A small audio frame classifier, trained from scratch.
Model: 6.61M parameters, log mel input, arch wavenet, depths [9].
Training: adamw at rate 0.002, batches of 64.
Data: 39062 training examples, 37.5 epochs.
Rows from block 3 of a small audio frame classifier, named by matrix and row number. Rows with one number belong to one channel. Each number is 128 + 32 x the weight over its row's rms, rounded and kept within 0 to 255. All counts start at 0. After the name is the row's rms in percent of the matrix's.
Before each channel's rows are labels from the 100 clips, of 14976, where the channel reaches its largest size: "loudest band" is the band of the loudest frequency at the time of the peak. Only what is clearly more common there than usual is listed. The data: telephone keypad tones over noise or synthetic speech. In brackets: how many of the 100, against the usual share in percent.
# filt: filter width-5 conv, dilation 8 (model.blocks.3.filt.weight, 256x256x5, each kernel summed), inputs 192-255
# gate: gate width-5 conv, dilation 8 (model.blocks.3.gate.weight, 256x256x5, each kernel summed), inputs 192-255
# out: residual pointwise conv (model.blocks.3.out.weight, 256x256x1, transposed), outputs 192-255

loudest band: 1000 to 2000 Hz (48 vs 22.9)
filt.19 101 [ 90  59  75 105 148 105  93 103  59 169 169 151 104 188 174 192 163  56 109 120 124  88 122 130  93 141 150 100  70 175 124 147 105 175 158 128 186 184 129 106 173 148 151 139 106 195 147 144 166 155  97 115  74  75 132 167 138 145 129 122 119 186 170  68]
gate.19 101 [ 73  65 120 127 157  84  94 152  72 108 150 197 139 138 145 186 154  95 121 168 118 114 115 138  96 130 169 105 108 185 122 140 130 125 110 155 152 127 132  76 163 147 146 123 133 180 176 154 192 156  95 143  76  94 164 114 101 187 120 154 186 171 152  87]
out.19 084 [151  99 129 120 144  42  81 129  94 170 101 151 125 103 127 146  98  95 125 116  89 161 106 182  81 145 156 127 194  98 143 111  98 186  73  87 140 105  53 128 156 136 110 172 128 158 176 132 127 144  99 132 127 154 110 166 135  83 173 141  86 139 128  93]

loudest band: 4000 to 8000 Hz (31 vs 9.2)
filt.40 041 [114 106 111 108 113 107 165 146  79 125 188 176 126 139 114 100 110  52 156 112 128 159  82 141 104  72 184  98 118 150 137 150 111  89 141 130 132 150 194  80 174 171 152 180 137 137  93 153 164  46 123  83 134 124 140 114  81 120 109  77 149 164 162 105]
gate.40 061 [ 61  59 112 147 156 117 110 148 107 112 173 167 144 146 131 188 172  98 119 164 117 115 119 132 108 121 165 116  67 186 136 148 103 142 150 157 173 158 146  71 177 148 167 118 129 195 169 154 183 178  70 163  77 123 125 173 107 154 123 148 156 173 151  75]
out.40 042 [178 100 149 152 126 142 124 152 164  71 132 100  69 162 118  72 133 189 143 232 140  84 137  68 141 142 141 132 117 163  74 147 111 116 134 120  88 113 109 129  66 111 152  69 204 134 157  49  98 147 100 127 110 204 140 164 138 144 140 174 108 140 127 158]

loudest band: 4000 to 8000 Hz (41 vs 9.2)
filt.109 084 [132 157 137 100 147  79 132 104 176 169 130 131 111 111 190 119 131 172 108  68  66  92 163 143 140 193  57 149 163 110 142 119 157 159 119 178 108  76  70 151 117 141  68 153 107 101 128 106 129 131 143  98 102 120 140  80 214 112 131 127 151  63 118 138]
gate.109 102 [ 71  68  75 136 170 104  84 140  77  74 163 155  86 124 152 191 186  78 115 135 121  74 113 119 106 146 139 119  65 175 135 167  95 134 198 164 191 131 166  81 200 171 173 147  97 176 158 153 167 160  77 137  70  85 135 157 138 173 122 161 141 153 171  78]
out.109 075 [ 98 150 122 101 178 139 131  78 172  83 104 143 187 144 107 161 189 200 175  82 144 120 140 144 101 115 142 128 166 107 125 136 173 175 125 146  83 159 105 104 124 103 158 123 139 141 122 126 169 159  97 190 143 108 159 177 159 183 113 125 122 109  88 150]

loudest band: 4000 to 8000 Hz (32 vs 9.2)
filt.171 058 [ 92  70 103 136 142  82 103 150  74  97 174 163 165 131 134 183 136  98 123 201 104 149 124 146 106 156 144 110  91 183 140 151 127 124 153 137 188 127 139  83 153 132 166  90 142 185 182 171 169 151  81 143  66  83 152 155 132 163 143 137 152 176 155  84]
gate.171 106 [ 77  87  80 124 147  68 111 120 151 139 142 178 122 135 131 206 141  92  94 154 108 123 106 136 147 109 158 125  79 164 163 122 114 115 137 142 184 145 158 100 208 124 170 136 106 181 173 195 132 147  98 149  55 107 148 118 132 179 133 171 135 168 160  99]
out.171 101 [144 107  92  93 125 157 139 224 151 191 133 128  85 157 130 141 162  63 127 101 112 110  95 135  90 137 166 122 142 126 132 120 135 129 155 148 115 125  76  87 229 153 142 158  93  76  91 181  74  50 112 102 110 155 102  98 117 166 124 102 112  94 177  68]

loudest band: 1000 to 2000 Hz (51 vs 22.9)
filt.128 124 [ 71 108 130 121 171  53  92  21  83 100 153 125  57  46 140 187 154 165 101 103 103 166 114 119 103 138  70 108 100 118 154 115 129 171 117 183 165 156 135  79 114 189  93 160 164 161 116  98 181 158 117 113 103 127 186 114 166 154 140 100 130 138 126 110]
gate.128 116 [ 70  88 147 163 123 124  95 184  60  81 176 173 126  96 131 141 162 117 130 145 136  73 107  99 102 129 158 115  67 154 121 111  75 137 153 165 146 132 149  74 166 140 117 124 108 139 150 135 158 132 109  96  98 128 129 136  96 167  75 164 173 152 143  53]
out.128 084 [131 126 103 131 125 138 123 117 131 104 158 117 149 147  85 172 143 114 164 163 175 112  96 130  93  65 165 144 131 120 146 158  57 144 148 158 128 120 113  92 158 150 155 149 109 161 106  78 123 148  99 166 151 118 126 161 116 148 189 133  98 126 110  90]

loudest band: 4000 to 8000 Hz (51 vs 9.2)
filt.217 048 [104 129 139  71 157 101 129 149 152 189  91 131 150 146 114 127 160 163 102 115 111 129 122 145 115  91 124 110 121 121 159 112 117 143  72 167  35 107 166 115  46 198 127 224 152 144 131 124 164  37 144 147 137 123 106  79 113  85 130  82 179 101 157 144]
gate.217 071 [ 85  87 106 180 151 100  85 170 135  97 186 154 141 138 153 193 178  90  94 186 129 105 114 122 113 152 170 120  66 160 158 153  88 131 164 152 198 153 112  75 206 148 164 106 116 182 167 168 139 177 105 170  87  99 118 136 103 178 109 176 148 182 167  72]
out.217 049 [101 113 112 123  97 137 153 119 141  96 132 138 165 171 158 172 168 131 108 100 142 103 126  62 117 134  88 150  90 133  76 106 150 144 147 190 120 151  97 102 159 152  89  92 176  86 149 140 185 154 147  72 140 206 169 181 195 162 112 196  90 142 100  92]

loudest band: 1000 to 2000 Hz (51 vs 22.9)
filt.242 109 [149 130 107 118 152 131 176 108 106 171 103 154  99 108 148 116 183 114 175  79 108  21 136 132  66 129 100 129 121 102 110 149 164 147 129 132 106 109 149 133 184 207 157 143  33 111 100 126 113 105 167  93 161 137 104 182 124 162 134 107 125  84 155 130]
gate.242 093 [ 72 115 155 191 165 133 101 127 151 117 171 156  82 147 109 162 156 138  78 132 154 147  79 101 128 127 137 129  94 128  89 109  49 127 178 174 149 102 169  65 124 177 132 196 117 137 139 159 143 126 111 139 146  58 111 116 115 132 103 148 137 158 147  52]
out.242 097 [124 211 135  95 149 223 121 126  98 152  72 108 115 132 159 132 177 122  59  68 124 141 107 143  75 145 115 101 128 179 123  62 163 157 167 132 131 139  83 176 151 115 108 111 102 161  83 145 186 101  80 157 151 116 147 132 138  93 106  75 145 102 138 122]

loudest band: 500 to 1000 Hz (46 vs 22); 1000 to 2000 Hz (46 vs 22.9)
filt.43 124 [159 160 147 107 110 120 142  76 131 183 121  67 110 122  99  95  98 200 102 106 131 152 149 120 127 128  91 118 136 147 104 139 149 175 110 127 104  73  59 138  51  37  99 127 127  88 117  76 124 127  56 107 118  99 108 116 183  91  84 132  65 117 101 120]
gate.43 107 [145 121 144 137 116 112 155 117 121 150 169 134 140 143 109 116 154 151 122 173 135 139 138 110 153 107 109  91 149 138 120 176 160 140 170 171 181 101 136 126 168  51 153  98 144 112 143  91 161 174  76 105 142 151 156 151 123 147  89 173 123 137 148 134]
out.43 108 [154 103  99 124  92 107 133 172 145 124 190 143 140 152 136 127 141 120 132 148 121 147 192 106  95 160 157 133 111 121 152 150 133 114 170 110 130 199 134 134 186 164 133 119 123 194 111 138 152 132 158 152 133 165 111 131 112 179 102 147 137 168 181 111]

loudest band: 4000 to 8000 Hz (26 vs 9.2)
filt.32 117 [134  97 169 154  88 141 104 156 131 110 151 107 149 189 141 108 198 151 112 141 164  81  73 110 107 103 102  91 121 150 130 110  63  95  85 140  88 155 195 117  77 159 137 149 134 123 139 102 137 106 104  84 161 199 101 192  71 112 107 130 118 136  77 145]
gate.32 122 [ 83  74  96 158 121 107 121 156 104 120 146 161 125 142 145 171 176 120 122 159 137 118 103  93 109 128 155 109  81 176 120 100  99 141 168 173 176 139 153  79 185 170 132 103 128 134 165 168 143 175  86 187  92 122 134 144 124 201 108 143 127 183 159  71]
out.32 098 [121 141  98  82  99  86 130 118 106 150 107 111 129 134  95 127 151 187 135  73 137 148 103 134 105  85  89  89 100 186 174 136 173 144 187 155 116 200 134  91 114 167 173  84  95 148 118 106 193 111 126 136 120 137 147 150 133 194 161 149 115 108 164 120]

loudest band: 500 to 1000 Hz (44 vs 22)
filt.200 131 [130 137 153 189 147  80 107  99 177  95 116  95 120  81 138 139 143 172  97 169 135 148 148 104 181  97 107 143 160  95 124 173 137 124 137 185 142 113 217 148 103 135  81 131 181 103 147  89  92 186 158 118 183 153 122 118 100 113 107 151 152  98 124 161]
gate.200 103 [ 54 110 143 156 119 144 108 184 105  79 155 169 130 129  78 146 149 117 104 164  90 135 119 102 130 111 102 132  77 146 139 133  81 103 138 155 142 147 153  60 138 117 154 171 122 135 121 157 146 109 101 105  51  80 126 113 132 138 144 152 227 155 110 113]
out.200 104 [149  90 126 173 135  71 132 128 156 142  93 112 151 174 131 144 114 154 121 135 148 141 143 129 158 112 134 116 148 152 115 128 151 167 134 165 123 163 121 130 196  67 129  79 121 126 186  81 163 102 162  68 127 161 137 128 135 126 120 169 101 133 157  80]

loudest band: 4000 to 8000 Hz (36 vs 9.2)
filt.149 077 [ 92  88 124 118 157 124  81 104 109  66 156 145 107 156 165 175 144  57 121 152 120  91  40 153 112 199 129 104 116 160 132 104 104 164  65 114 194 149  96 103 112 110  70 126 146 169 145 125 206 200  91 178 108 182 194 125 126 148 145 163 110 154 165 116]
gate.149 106 [ 77  69  89 116 156  97 122 154 108 173 138 175  90 145 132 176 161 120 132 181 122 100 112 125 113 113 160 105 115 197 154 155 106 147 151 158 193 150 139  95 177 152 177 121 127 179 173 156 167 164  73 123  58 109 131 160 120 192 146 162 155 168 161  80]
out.149 081 [145  85 137 172 110 182 108 141 195 108 148 105  88 203 147 106 145 101 121 186 158  89 122  98 118 143 186 109  93 110 146 115 115  83  76  88  82 163 202 140  69 105 103 126 203 109 122  88  98 101 190 164 165 168 128 151 119  67 109  70 124 207 150 116]

loudest band: 4000 to 8000 Hz (25 vs 9.2)
filt.174 078 [137 116 146 146 146 159 128 100 134  97 117 134 132 142 174 146  79 108 164 118 123 122 122 145 135 135  76  99 134 153 167  93 173 109  92 140  52  68 123 154  54 125  50 111 188  89 127 124 149  89 141  91 162 190 154  84 137 109  96 112  93 116 101 122]
gate.174 096 [ 56  73 111 143 172  84  96 121  78 152 188 181 102 147 152 191 146  93 111 172 120 119 126 136 115 156 155 105  70 176 150 125 135 132 156 164 189 155 152  78 181 110 125 129 144 181 148 162 186 150  80 106  71  98 159 139 127 159 145 152 162 176 169 101]
out.174 064 [ 96 162 144  91 119 126  96  51 116 108  88 127 146 132 104 147 149 114  89 112 103 117 148  91 161  77 124 181 101  60 121 125 152 170 151 132 216 213 117 160 143 148 133 186  89 142 102 140 150 187 160 151 136 100 113 160 155 131 142 130 117 127 109 169]

loudest band: 4000 to 8000 Hz (26 vs 9.2)
filt.141 063 [121 119 148  65 147  71 188  34 178 103  78 146 145 123 116 109 130 170 149  87 134 124 137 153  88 157  98 113 155 132 130  59 155 122 111 120 122  93 120 138  87 102 170 146  92 122 109 118 155 172  97 153 124  79 171 168 164 113 162 135  79 146 129 115]
gate.141 093 [ 61  61 116 165 146 107 104 157 114 146 154 188 125 158 128 160 166  90 126 165 121 120  92 136 102 142 153 115  81 181 184 137  97 130 134 150 163 135 144  53 195 132 151 124 123 170 174 167 156 145  96 132  84 118 132 140 116 157 118 142 168 173 165  75]
out.141 064 [148 149 103 100  94  77 115 140  81  92 103  53 104  99 155 152 134 154 109  64 155 120 146  55 182  62 141 176 131 132  57 100  87 110 145 147 152 137 103 156 147 138 139 199 127 120 156 156 171 166 119 147 135 104 150 137 122 141 137 211 118 104 201 140]

loudest band: 500 to 1000 Hz (45 vs 22)
filt.220 052 [150  87 100  76 138 144 104 132  88 139 124  71 160  90 177 175 144  84 110 139  91  71 179 130 122  80 197 150 105 138 107 180 120 145  96 137 133 148 192 126 112 182 148 110  91 169 181 138 116 139 158 148 143  90 103  94  76  82 102  90 178 122 156 149]
gate.220 098 [ 70  75 118 159 154  86 108 168 107 113 131 196 137 146 129 196 166 105 122 167 122  92  97 150 107 114 172 110 104 196 162 139 119 136 149 152 185 128 162  77 170 144 149 110 112 161 181 171 155 165  71 152  69 106 129 165  95 181 119 127 146 175 143  68]
out.220 070 [ 99 158 145 157 163 176 116 132 100 144  75 125 100 178 146 162 163  81 101 153 128 102 136 112 110 115  79 120 125 134 128 169  92 134 141 194 136 124  96 100  81 170  98 102 181 129  89  94  98 127 118  68 117 168 120 121 107 140  96 101 129  93  75 102]

loudest band: 4000 to 8000 Hz (34 vs 9.2)
filt.231 038 [159 164 141  78 120 154 173 148 154 209  94 112 176 157 136 110 132 184 158 140 137 121 159 132 114 117 133 126 206  86 151 141 154 142 112 120  86 151  86 154 131 126 129 111 142 111 116 137  78  96 144 151 146 208 121 148 146 148 143  91 134  85  95 171]
gate.231 070 [ 88  74  74 141 131 114 124 142 108 130 155 176 139 173 138 171 144  98 117 182 115 144  99 140 112 104 164 114  73 167 109 177 130 112 142 142 197 164 122  90 180 116 169  89 159 174 165 174 141 157  80 126  81 136 138 166 121 181 130 171 149 191 146  95]
out.231 061 [ 78 108 109  88  62 162 151 173 144 130 141 108 175 140 101 117 126  63 129 150 120 177  67 153 131 122  85  81 133 108  73 156 110 113 141 118 138 169  95 123 237 113 160  97  80 137 117 121 135  88 119 117 117  83  91 100 159 212 142 135 106  88 130 120]

loudest band: 1000 to 2000 Hz (53 vs 22.9)
filt.194 104 [120 138 114 120 108 164 162  88 188 129 107 139 149  63 142 172 127 154  86 166 110 142  81 102 115 149  60 131 170 141  56 128 104 170 140 147 173 106 135  88 165  89  90 113 194 125 154  82 177 174  86 135  94 174 153  84 184 132 155 131 112 152 149  82]
gate.194 126 [ 92  86  91 126 150 114 120 125  68 140 143 166 139 154 143 161 152 102 116 193 125 122 131 102 126 142 140 126  87 167 148 127 155 134 150 150 211 132 162 121 168 110 127 106 153 136 200 143 155 180 106 116  86 154 137 165 144 195  98 153 138 186 182 103]
out.194 082 [181 105 163 173 133 124 128 126 164 138 166 153 142  94  84  74 173 117 155 126 122 121 124 147 111 127 163 124 127 131 117 124 112 149 135  64 183 104 166 144 182 135 165 127  79  83  92 127 108 152 121 125 163 139 140 141  97 137 108  89 113 111 143  51]